From a checkpoint of a small image classifier: soap at rate 0.0023.
Rows from block 2 of a small image classifier, named by matrix and row number. Rows with one number belong to one channel. Each number is 200 + 30 x the weight over its row's rms, rounded and kept within 0 to 999. All counts start at 0.
After each channel's rows are labels from the 100 images, of 14976, where the channel reaches its highest value: "responds to" is what is common among them. Only what is clearly more common there than usual is listed. The data: drawn small creatures on textured ground. In brackets: how many of the 100.
# convs0: first 3x3 conv (model.blocks.2.convs.0.weight, 64x64x3x3, each kernel summed), inputs 0-63
# convs1: second 3x3 conv (model.blocks.2.convs.1.weight, 64x64x3x3, transposed, each kernel summed), outputs 0-63

convs0.47,181,167,164,216,223,158,171,182,202,180,189,197,198,216,197,155,182,222,239,191,178,202,269,213,177,266,168,191,205,203,211,187,259,209,177,181,180,193,181,228,193,219,198,233,217,138,129,161,214,214,182,191,199,195,206,245,228,164,250,217,269,150,220,175
convs1.47,197,196,173,187,176,178,220,239,211,156,200,195,170,224,201,186,213,179,197,197,204,148,178,228,211,165,213,194,227,152,211,213,188,248,237,237,189,186,198,115,156,219,168,253,185,222,205,176,134,204,228,201,181,166,214,110,164,155,171,180,189,217,215,202
responds to: white (68); beetle (35); spider (25)

convs0.53,206,181,177,218,149,138,209,193,204,173,135,155,196,211,191,208,217,191,242,180,197,208,197,189,204,232,223,187,218,191,192,210,227,165,149,172,196,239,175,188,195,221,176,193,197,124,220,169,208,299,232,160,170,236,223,150,214,201,186,160,209,166,220,215
convs1.53,210,200,250,170,186,226,162,209,201,196,241,225,205,200,223,179,148,185,204,196,169,246,181,228,198,213,212,193,122,170,231,113,191,182,165,220,157,154,234,193,215,206,175,216,193,184,199,265,205,255,167,205,226,167,170,156,209,167,206,192,213,180,185,239
responds to: white (60); crab (30); beetle (28)

convs0.43,218,233,234,185,176,224,220,182,185,171,201,221,228,179,170,192,164,150,187,165,190,156,148,219,182,161,170,229,181,103,190,163,171,199,235,152,218,198,205,221,224,193,205,162,172,135,172,217,228,173,222,188,156,184,213,216,220,218,165,159,184,197,175,236
convs1.43,210,160,218,141,184,152,157,219,243,240,175,181,166,196,242,196,224,169,247,231,218,197,200,187,182,160,185,151,246,208,212,187,203,155,176,116,222,204,233,170,180,226,229,191,193,238,164,182,191,221,197,221,194,189,223,189,168,202,246,171,139,199,175,220
responds to: white (63)

convs0.22,195,246,162,188,193,230,231,151,191,183,147,107,241,197,190,180,198,150,187,188,237,172,226,225,218,166,211,201,197,190,204,213,252,190,163,261,206,196,198,155,252,201,192,212,232,262,178,198,217,197,197,206,204,167,147,245,213,184,226,181,185,184,168,191
convs1.22,153,160,194,191,247,173,228,237,200,201,217,196,210,207,192,190,173,271,193,173,231,185,168,144,237,151,216,159,190,201,196,260,127,202,272,205,200,208,189,219,164,202,148,232,197,196,207,179,181,216,227,193,211,167,187,183,206,130,214,209,214,221,175,177
responds to: white (52)

convs0.10,182,165,228,198,216,194,236,192,221,240,189,180,204,202,168,130,194,194,232,146,227,208,229,204,235,270,221,179,177,201,180,191,219,205,211,180,198,139,160,227,201,211,236,202,194,196,205,184,234,148,176,189,253,221,141,195,216,158,154,188,173,265,193,154
convs1.10,215,219,173,196,283,198,178,139,160,156,284,194,184,250,214,199,196,203,188,223,246,182,169,183,152,202,192,183,235,179,212,203,171,181,170,195,185,209,179,152,175,189,179,204,211,213,206,148,186,219,214,207,150,234,207,226,181,205,260,185,175,149,227,207
responds to: black (62); dragonfly (25)

convs0.55,260,226,160,157,236,213,242,190,210,186,245,199,161,209,256,224,215,195,159,174,231,188,182,154,176,250,191,185,149,162,192,185,236,182,177,174,166,177,155,191,200,247,176,199,175,254,165,199,226,231,243,163,214,241,179,196,216,228,189,221,239,201,221,203
convs1.55,198,155,220,190,187,183,196,173,231,216,176,230,233,198,173,205,180,167,179,208,178,243,211,168,225,182,252,185,266,198,168,238,185,160,212,230,143,187,256,152,225,186,172,262,198,167,197,213,196,221,209,138,153,187,181,177,215,194,194,264,213,211,205,250
responds to: white (52); crab (31); spider (30)

convs0.26,178,198,220,200,185,181,179,188,222,206,190,203,219,204,203,182,226,234,196,219,198,188,122,198,162,201,177,138,203,243,170,203,208,136,150,182,219,159,230,199,163,186,210,176,185,176,185,162,236,141,172,227,173,226,189,191,176,164,203,148,254,132,160,172
convs1.26,251,173,192,195,184,181,248,183,195,186,168,182,172,182,206,225,200,222,188,198,251,213,218,209,193,201,209,214,206,171,230,217,164,307,203,203,220,239,207,180,236,201,174,206,191,201,201,266,203,162,190,133,224,207,141,196,216,247,156,192,188,171,257,231
responds to: white (45); beetle (41); pink (26)

convs0.9,221,222,154,156,194,199,170,286,186,227,173,141,205,186,192,195,214,228,220,203,182,181,187,211,189,240,232,187,166,234,205,160,218,205,219,199,190,199,151,119,202,167,150,205,116,161,241,231,204,180,187,211,196,169,191,179,188,161,223,222,191,213,196,194
convs1.9,175,192,211,235,253,171,202,229,198,231,190,171,215,210,193,244,194,202,191,173,195,222,195,203,233,168,170,219,219,221,256,184,179,198,259,212,278,260,188,162,160,222,239,200,191,157,210,171,212,163,185,240,207,237,194,182,230,238,224,196,248,174,135,233
responds to: white (63); crab (34); beetle (27)

convs0.50,190,218,233,234,188,230,226,214,191,184,172,216,219,231,216,164,189,193,178,162,229,229,160,231,184,186,192,179,209,230,232,211,199,189,245,199,183,230,236,245,141,195,175,147,288,217,266,233,207,210,228,222,197,195,198,201,235,209,145,228,241,204,151,158
convs1.50,190,209,209,166,196,249,248,204,252,196,235,138,178,122,169,244,204,225,178,189,200,191,195,213,211,245,205,169,185,203,235,203,196,239,212,166,208,206,167,208,189,157,158,235,256,197,147,190,196,198,178,144,214,150,181,263,205,189,208,221,171,216,186,213
responds to: black (43)

convs0.48,183,214,172,226,194,179,243,216,164,214,235,146,173,177,239,156,202,184,235,161,193,165,146,202,179,162,211,205,195,212,214,172,188,176,212,224,118,132,180,186,215,159,162,219,210,221,146,221,193,195,180,221,184,251,150,223,235,210,191,207,188,223,179,248
convs1.48,194,225,190,168,225,215,252,150,179,161,201,193,283,177,228,228,166,233,162,161,173,197,205,211,176,213,158,178,206,123,173,206,221,185,153,193,196,185,172,235,214,202,235,208,237,230,253,165,232,196,182,151,186,235,204,180,162,171,229,189,213,190,225,185
responds to: white (27)

convs0.58,207,205,175,168,243,198,222,208,174,167,165,194,187,202,227,199,233,209,200,199,175,211,190,151,232,147,195,190,231,197,177,174,200,206,179,208,224,149,230,206,156,233,209,178,168,146,222,218,231,214,225,234,201,160,204,213,239,267,171,237,157,134,283,198
convs1.58,197,278,181,202,236,155,238,191,210,233,204,195,160,203,191,151,202,210,230,171,221,195,226,217,165,247,197,168,205,206,204,236,146,177,156,186,134,194,156,180,196,224,182,135,206,227,188,213,182,217,181,162,158,217,183,182,138,173,178,178,155,224,201,198
responds to: white (67)